A small segmentation model, trained from scratch.
Model: encoder arch shufflenet_v2, encoder widths [160, 320, 640], decoder activation elu, decoder widths [64, 128, 128, 128].
Training: 8200 steps, batches of 128.
Data: trained on rendered rooms with furniture, 36250 training examples.
Rows from block 9 of the encoder of a small segmentation model, named by matrix and row number. Rows with one number belong to one channel. Each number is 200 + 40 x the weight over its row's rms, rounded and kept within 0 to 999. All counts start at 0.
Before each channel's rows are labels from the 100 images, of 14976, where the channel reaches its highest value: "colour at peak" is the nearest of a few named colours to the mean colour under the peak. Only what is clearly more common there than usual is listed. The data: rendered rooms with furniture.
# p10: first pointwise conv (encoder.blocks.9.p1.0.weight, 160x160x1x1), inputs 0-79
# p20: second pointwise conv (encoder.blocks.9.p2.0.weight, 160x160x1x1, transposed), outputs 0-79

colour at peak: grey
p10.6,209,207,206,207,208,201,185,207,200,198,146,200,171,184,184,204,206,203,200,283,171,206,156,203,193,199,170,149,241,193,199,196,172,192,264,145,195,283,196,173,197,216,201,207,199,202,200,253,577,202,189,211,204,220,229,193,162,199,198,202,193,210,263,200,215,203,177,217,213,158,91,201,199,235,200,201,200,213,201,186
p20.6,205,201,195,203,201,200,196,195,206,201,184,231,192,107,207,200,191,186,187,65,167,198,202,200,203,172,246,201,182,190,220,222,194,193,202,209,279,209,306,189,222,86,187,173,488,200,219,196,198,50,262,196,178,195,181,194,220,199,133,241,200,198,209,193,185,179,130,202,203,200,176,178,213,200,208,184,182,212,236,200

colour at peak: grey
p10.96,208,197,206,201,208,200,206,205,200,200,208,200,297,200,200,217,203,199,202,198,199,198,203,191,203,200,199,196,200,200,198,201,201,200,184,196,243,197,201,201,199,200,573,199,15,141,202,200,210,201,203,201,196,199,183,207,205,202,211,207,200,208,201,230,204,200,199,201,146,207,224,198,202,223,190,201,200,199,254,188
p20.96,217,203,199,199,200,220,188,216,201,199,186,222,200,200,208,195,199,199,203,197,201,206,161,199,199,199,201,209,195,201,220,195,199,197,199,198,191,197,198,200,200,200,197,197,208,0,202,200,201,150,198,318,200,199,199,198,233,226,256,199,199,199,211,191,199,219,197,409,199,213,254,211,200,222,211,205,200,200,203,203

colour at peak: brown
p10.44,196,198,175,203,184,209,204,199,196,191,201,199,183,200,190,247,203,253,194,180,212,178,197,169,159,190,150,198,205,187,201,203,201,183,215,226,186,200,200,199,216,217,201,194,275,204,212,277,284,198,186,65,204,196,498,199,195,196,177,183,201,182,206,260,201,207,194,200,199,203,215,198,194,197,125,201,203,201,195,197
p20.44,54,191,191,199,195,206,202,250,219,167,201,216,211,289,0,193,210,204,162,208,197,194,226,186,205,279,198,206,162,164,143,194,206,192,143,207,186,215,193,177,154,209,202,203,197,200,47,209,214,184,226,150,176,206,198,218,81,200,104,187,200,213,198,265,223,159,232,202,201,205,274,203,192,208,181,191,195,203,203,356

colour at peak: black
p10.122,200,200,167,197,205,99,183,197,161,201,194,196,199,203,165,200,200,212,191,198,210,181,195,182,190,198,206,202,267,206,191,197,133,184,231,192,193,160,194,200,201,198,200,201,221,212,212,203,178,245,212,200,260,213,210,199,203,193,196,203,354,232,199,200,195,183,209,201,227,198,215,195,226,199,200,203,201,192,202,201
p20.122,246,198,199,199,204,177,197,202,202,281,204,215,218,202,200,193,202,215,188,202,159,196,199,152,199,173,209,206,168,192,200,249,199,155,201,267,219,201,210,199,208,192,197,155,196,200,199,241,187,194,199,202,203,218,532,200,216,211,284,292,200,185,201,200,213,200,212,202,221,202,126,201,119,220,211,208,225,317,200,271

colour at peak: grey
p10.141,157,198,210,202,195,204,344,176,196,225,191,199,224,204,195,279,266,187,210,173,189,201,198,211,198,203,199,197,204,199,204,213,197,201,87,117,200,156,214,208,190,303,231,202,265,205,200,202,181,204,301,180,200,189,230,201,198,206,181,201,198,196,139,199,240,209,188,84,197,187,194,203,157,189,211,197,165,193,202,204
p20.141,223,212,202,194,241,192,206,153,177,187,258,205,139,18,206,222,180,198,253,178,201,204,205,200,199,208,201,169,206,240,266,251,142,182,202,186,208,203,225,209,198,194,54,280,187,206,223,210,421,203,212,186,182,203,211,215,264,187,209,194,201,176,162,180,194,213,250,164,210,228,195,205,193,211,198,254,135,250,84,286

colour at peak: white
p10.73,197,199,198,143,207,103,202,200,117,93,228,164,201,210,205,200,177,199,289,206,211,198,143,201,195,126,198,198,201,194,188,55,379,210,202,202,196,205,207,181,212,200,198,200,201,200,166,200,215,199,224,279,183,201,185,196,203,201,201,200,193,201,199,201,177,0,201,201,193,203,200,198,199,196,204,205,244,195,202,225
p20.73,200,221,409,279,239,201,205,199,174,202,200,201,200,201,205,197,201,200,197,199,313,199,213,193,201,204,206,201,197,369,205,200,300,202,201,199,212,219,199,199,242,200,283,201,199,210,199,169,197,212,203,200,197,163,200,279,203,211,199,210,199,198,204,198,197,189,304,205,199,200,197,201,199,194,203,320,202,200,204,204

colour at peak: black
p10.75,186,208,197,204,128,282,192,218,199,194,238,199,143,212,189,223,188,136,197,196,201,195,179,201,194,205,250,198,184,210,193,202,205,196,188,207,208,197,213,203,196,203,200,235,200,205,129,213,202,236,203,188,346,198,197,197,187,188,200,196,245,200,191,253,199,206,194,203,202,199,255,170,203,214,198,175,183,188,200,203
p20.75,195,213,134,215,168,203,212,187,194,168,199,197,161,178,217,200,201,196,228,168,200,201,145,181,192,177,206,204,12,215,208,214,199,217,187,215,165,194,143,170,238,207,189,199,220,201,277,161,194,210,217,213,66,188,196,192,208,213,229,196,217,195,202,187,190,221,197,233,243,194,275,207,270,203,191,207,189,51,160,199

colour at peak: grey
p10.18,200,199,143,207,200,183,109,209,237,209,235,201,190,201,208,199,232,195,198,200,199,198,200,187,213,199,190,196,187,195,198,202,127,228,203,198,198,204,199,193,206,194,194,205,200,195,266,199,615,199,209,201,203,202,204,230,207,198,241,200,200,200,247,180,206,197,196,204,202,198,180,202,226,197,202,179,200,203,239,194
p20.18,196,206,197,210,228,179,222,145,199,317,97,200,202,0,215,204,268,200,200,206,143,200,201,204,205,0,281,210,199,201,188,193,232,198,203,212,202,183,191,217,308,199,249,194,205,193,198,193,224,201,196,167,142,204,190,182,189,202,10,198,206,240,203,202,209,194,189,167,221,200,196,204,196,209,202,173,208,190,245,109

colour at peak: black
p10.111,199,191,202,200,202,201,201,200,211,196,321,216,203,200,211,201,208,200,202,200,201,195,193,200,209,195,200,196,186,245,190,200,194,219,197,38,196,192,203,194,184,202,196,258,166,195,225,194,200,204,169,202,284,217,207,201,198,254,247,197,448,220,195,201,150,201,216,205,202,200,203,249,329,182,201,199,201,200,203,204
p20.111,200,189,197,209,240,225,219,203,159,201,192,180,197,186,205,198,235,189,199,109,154,204,203,191,199,205,179,208,200,199,192,106,200,207,218,165,228,200,194,207,196,201,239,200,199,200,198,200,200,202,192,206,227,90,187,199,201,211,229,200,190,207,204,206,48,201,201,201,176,209,193,0,192,206,204,194,203,127,200,166

colour at peak: grey
p10.138,193,202,199,188,201,180,195,201,176,257,200,210,177,212,199,226,200,196,237,200,202,194,207,178,204,199,185,198,200,204,188,64,234,198,160,196,187,200,195,236,186,199,257,212,197,203,192,199,200,201,205,174,184,161,194,383,194,202,126,194,231,88,201,212,194,202,175,199,180,215,201,217,203,207,429,174,206,202,297,215
p20.138,198,77,201,199,193,179,166,210,211,140,192,195,189,201,167,203,199,299,41,160,202,200,200,212,172,212,158,207,200,193,225,201,192,202,199,134,199,195,200,192,194,191,199,198,197,129,199,197,23,200,195,437,195,195,225,200,208,119,201,188,192,202,200,200,200,190,185,196,201,193,200,200,190,200,196,157,208,199,199,202

colour at peak: grey
p10.34,195,144,201,323,201,186,201,184,200,204,178,197,210,204,263,202,139,274,192,200,188,174,325,193,199,184,195,170,195,237,164,189,200,187,182,189,205,168,208,247,157,206,202,135,168,139,199,200,216,188,197,207,204,195,199,203,199,225,58,212,273,182,203,199,281,178,237,230,295,198,199,199,191,199,274,207,220,127,200,178
p20.34,201,164,193,203,189,207,198,161,209,116,63,204,66,254,202,366,202,200,205,162,228,193,207,235,17,213,124,179,109,197,197,246,211,201,162,205,274,198,217,157,201,187,217,223,195,198,200,213,241,215,180,197,226,213,200,197,146,314,205,217,209,219,198,210,196,243,260,200,201,176,194,190,196,197,238,194,200,200,186,210

colour at peak: grey
p10.30,186,185,154,198,201,206,144,202,195,154,204,200,149,200,249,265,208,201,194,200,199,178,198,201,201,203,193,155,220,115,167,188,200,246,202,199,194,211,199,200,205,195,201,223,197,175,214,197,574,202,189,200,201,201,308,245,215,207,205,199,121,208,149,65,197,191,177,209,197,152,199,225,158,200,129,197,194,185,208,187
p20.30,197,195,199,208,210,197,203,166,202,203,200,197,161,0,203,199,188,200,200,201,196,203,203,198,189,183,301,200,213,195,200,190,202,174,199,194,169,199,205,199,223,368,207,201,4,200,228,200,205,199,202,201,200,206,203,205,195,169,204,96,212,201,202,198,193,207,176,201,177,188,350,203,396,198,200,199,200,189,210,201

colour at peak: black
p10.89,198,206,205,201,188,256,3,188,199,200,154,201,195,218,200,194,480,207,202,190,122,297,188,195,204,200,203,191,196,173,205,210,197,202,197,160,197,199,206,199,164,198,198,191,219,187,196,194,199,230,196,198,204,194,129,202,202,200,151,196,220,193,160,209,193,202,177,150,202,219,254,209,197,202,265,192,197,189,197,208
p20.89,202,360,204,239,325,168,198,193,198,164,200,198,200,257,201,239,197,315,202,182,203,127,205,175,194,139,224,200,218,239,200,200,203,205,193,206,203,196,198,206,203,292,202,234,213,201,204,178,198,199,168,202,177,180,177,214,246,205,182,86,200,182,202,356,212,273,198,200,201,177,55,198,91,204,212,214,196,158,298,201

colour at peak: brown
p10.37,416,200,78,201,195,217,233,227,162,194,199,194,246,198,202,203,156,189,193,165,201,87,204,199,188,203,149,197,199,220,188,191,199,197,198,169,194,191,197,198,190,213,200,200,196,199,128,199,193,209,200,199,149,203,198,198,146,200,228,43,176,217,100,203,200,203,224,198,186,208,250,204,218,202,211,217,189,201,185,198
p20.37,208,213,201,205,199,272,199,202,185,224,195,201,198,207,199,387,159,291,192,178,212,183,203,196,219,187,187,197,202,197,233,204,203,202,204,184,200,210,190,198,213,195,201,220,168,201,207,372,194,202,211,92,157,190,205,203,203,200,197,219,171,0,222,197,12,211,199,204,200,206,234,195,206,184,200,195,198,205,196,205

colour at peak: grey
p10.135,201,177,150,202,202,139,197,124,213,211,182,183,154,200,197,202,202,194,200,166,186,193,175,202,210,200,200,176,185,258,207,205,200,204,206,216,201,147,180,152,212,200,197,203,191,196,197,206,196,207,231,174,384,213,215,205,160,257,206,201,154,171,201,201,192,207,201,142,197,201,199,197,214,194,224,260,185,209,154,425
p20.135,178,283,184,203,208,205,205,196,288,141,183,196,146,208,199,121,204,197,149,195,198,203,194,193,185,210,211,202,200,164,197,189,215,203,274,188,185,194,193,137,130,222,179,226,203,194,201,274,134,197,179,193,197,198,203,191,178,158,206,211,204,168,61,208,153,194,218,205,189,196,200,385,203,151,187,200,199,92,317,256

colour at peak: black
p10.56,198,212,228,206,203,216,200,148,196,132,184,220,196,198,190,351,200,192,201,174,196,204,225,231,181,196,195,218,201,207,202,200,203,206,229,217,197,219,196,201,195,211,189,242,156,220,159,196,177,170,199,190,226,201,200,200,257,168,172,193,332,201,208,203,205,257,199,203,195,199,229,210,204,248,240,210,176,188,202,275
p20.56,187,230,200,202,180,192,225,192,252,195,200,188,203,214,158,140,24,199,199,189,255,210,182,169,224,214,207,185,219,208,143,197,195,200,167,191,210,200,146,201,203,311,206,213,157,204,193,205,202,206,200,203,220,200,207,160,200,194,196,160,204,183,208,101,199,199,198,206,200,171,188,257,198,209,192,210,231,200,196,204

colour at peak: black
p10.82,199,200,208,196,206,172,151,204,278,203,152,201,205,193,256,191,395,200,202,195,198,216,202,200,185,210,205,210,288,202,203,182,130,197,196,187,150,194,195,196,201,186,201,202,210,200,201,198,184,188,201,209,284,206,202,200,199,199,191,199,199,200,201,201,205,208,181,199,199,210,202,188,202,204,202,200,209,210,196,188
p20.82,191,188,192,199,171,185,195,207,179,410,193,428,243,205,208,165,164,200,199,207,204,164,206,200,231,200,199,209,113,200,201,206,201,176,211,201,202,191,195,297,207,202,210,222,204,199,199,219,210,199,200,189,192,200,201,204,248,200,202,197,217,218,195,213,201,198,247,232,195,196,208,197,192,203,200,221,176,130,145,178

colour at peak: black
p10.19,188,189,264,205,189,212,217,219,204,199,201,162,127,194,201,207,279,185,198,200,200,233,171,281,132,233,177,202,196,190,140,198,147,204,178,188,188,190,224,208,180,204,206,328,226,206,171,206,50,194,203,205,239,219,204,199,197,204,158,175,224,203,198,155,184,195,205,312,219,198,193,204,201,198,233,214,225,199,200,212
p20.19,196,241,280,203,202,234,201,235,208,87,208,175,221,248,136,202,206,196,190,169,200,282,198,492,197,201,201,277,161,200,197,203,192,323,162,196,197,197,206,50,201,223,231,200,275,200,191,304,217,202,194,162,206,277,169,200,157,196,213,170,188,206,205,177,210,173,197,205,211,201,143,271,188,187,202,155,202,200,208,210

colour at peak: black
p10.155,196,201,194,71,200,195,48,172,207,211,230,174,189,199,238,222,496,195,199,197,198,234,204,231,193,197,249,193,222,253,201,168,370,199,201,222,220,193,201,201,198,193,199,251,202,198,188,180,144,201,205,207,214,194,198,201,230,200,194,187,218,202,212,210,194,193,221,190,190,240,209,200,206,192,214,199,264,142,199,200
p20.155,176,203,210,203,331,186,194,85,231,135,204,124,218,206,202,338,281,204,198,166,199,196,195,189,289,199,227,212,204,198,204,198,200,230,201,255,198,189,209,205,202,197,200,200,210,199,139,66,210,199,204,194,140,190,218,197,197,192,200,150,153,205,275,218,221,264,195,192,191,499,201,202,193,203,201,199,202,215,221,197

colour at peak: grey
p10.4,200,200,194,198,213,210,207,200,202,201,200,224,201,201,199,237,245,164,207,199,233,203,103,187,202,203,137,196,203,204,187,198,181,198,201,211,187,184,205,193,187,204,602,209,98,196,199,192,198,199,190,205,227,207,199,250,200,199,173,196,202,192,82,195,205,208,205,199,214,200,194,227,201,215,183,201,199,193,200,215
p20.4,194,222,203,200,196,210,224,208,208,200,184,202,221,196,230,205,187,170,210,236,196,203,204,197,69,216,202,175,105,227,226,196,211,186,243,196,234,195,202,200,186,194,163,240,228,0,201,194,201,320,201,217,207,208,224,200,198,120,202,201,204,224,231,190,197,222,202,300,219,278,225,214,213,185,212,196,265,204,163,195

colour at peak: grey
p10.139,206,203,208,218,201,226,205,203,179,212,208,195,199,201,208,190,202,202,195,199,204,200,201,217,145,207,219,202,214,189,60,193,200,197,201,199,335,210,201,167,198,215,194,206,198,200,193,202,210,198,196,158,208,206,199,212,202,217,197,197,187,191,226,202,185,197,447,209,202,200,216,171,220,223,0,206,120,200,197,200
p20.139,208,199,195,194,202,201,199,205,178,222,153,137,201,185,197,193,194,193,189,199,242,202,251,189,58,215,285,200,199,174,203,196,132,127,174,222,165,329,212,189,120,257,209,198,191,195,209,199,176,429,208,191,175,195,187,200,187,197,200,189,224,205,213,378,206,206,203,208,147,202,175,196,214,199,193,204,368,202,202,212

colour at peak: grey
p10.28,200,288,184,200,190,199,202,203,197,196,184,191,195,203,197,201,180,200,240,205,203,183,221,201,195,196,201,208,183,197,207,225,195,200,200,200,195,212,189,198,72,201,197,208,210,200,199,202,549,160,207,198,202,192,166,201,204,197,200,202,200,197,165,199,158,199,201,114,209,181,125,197,146,196,149,240,167,185,202,195
p20.28,210,128,214,200,155,194,201,195,143,187,199,238,435,191,191,201,193,199,194,212,201,129,239,200,224,186,161,196,197,232,230,203,195,240,192,305,208,214,203,196,187,200,214,331,238,200,201,186,231,226,158,189,210,180,150,173,200,197,200,227,206,201,212,169,205,200,0,199,327,193,212,230,205,198,204,205,266,202,172,206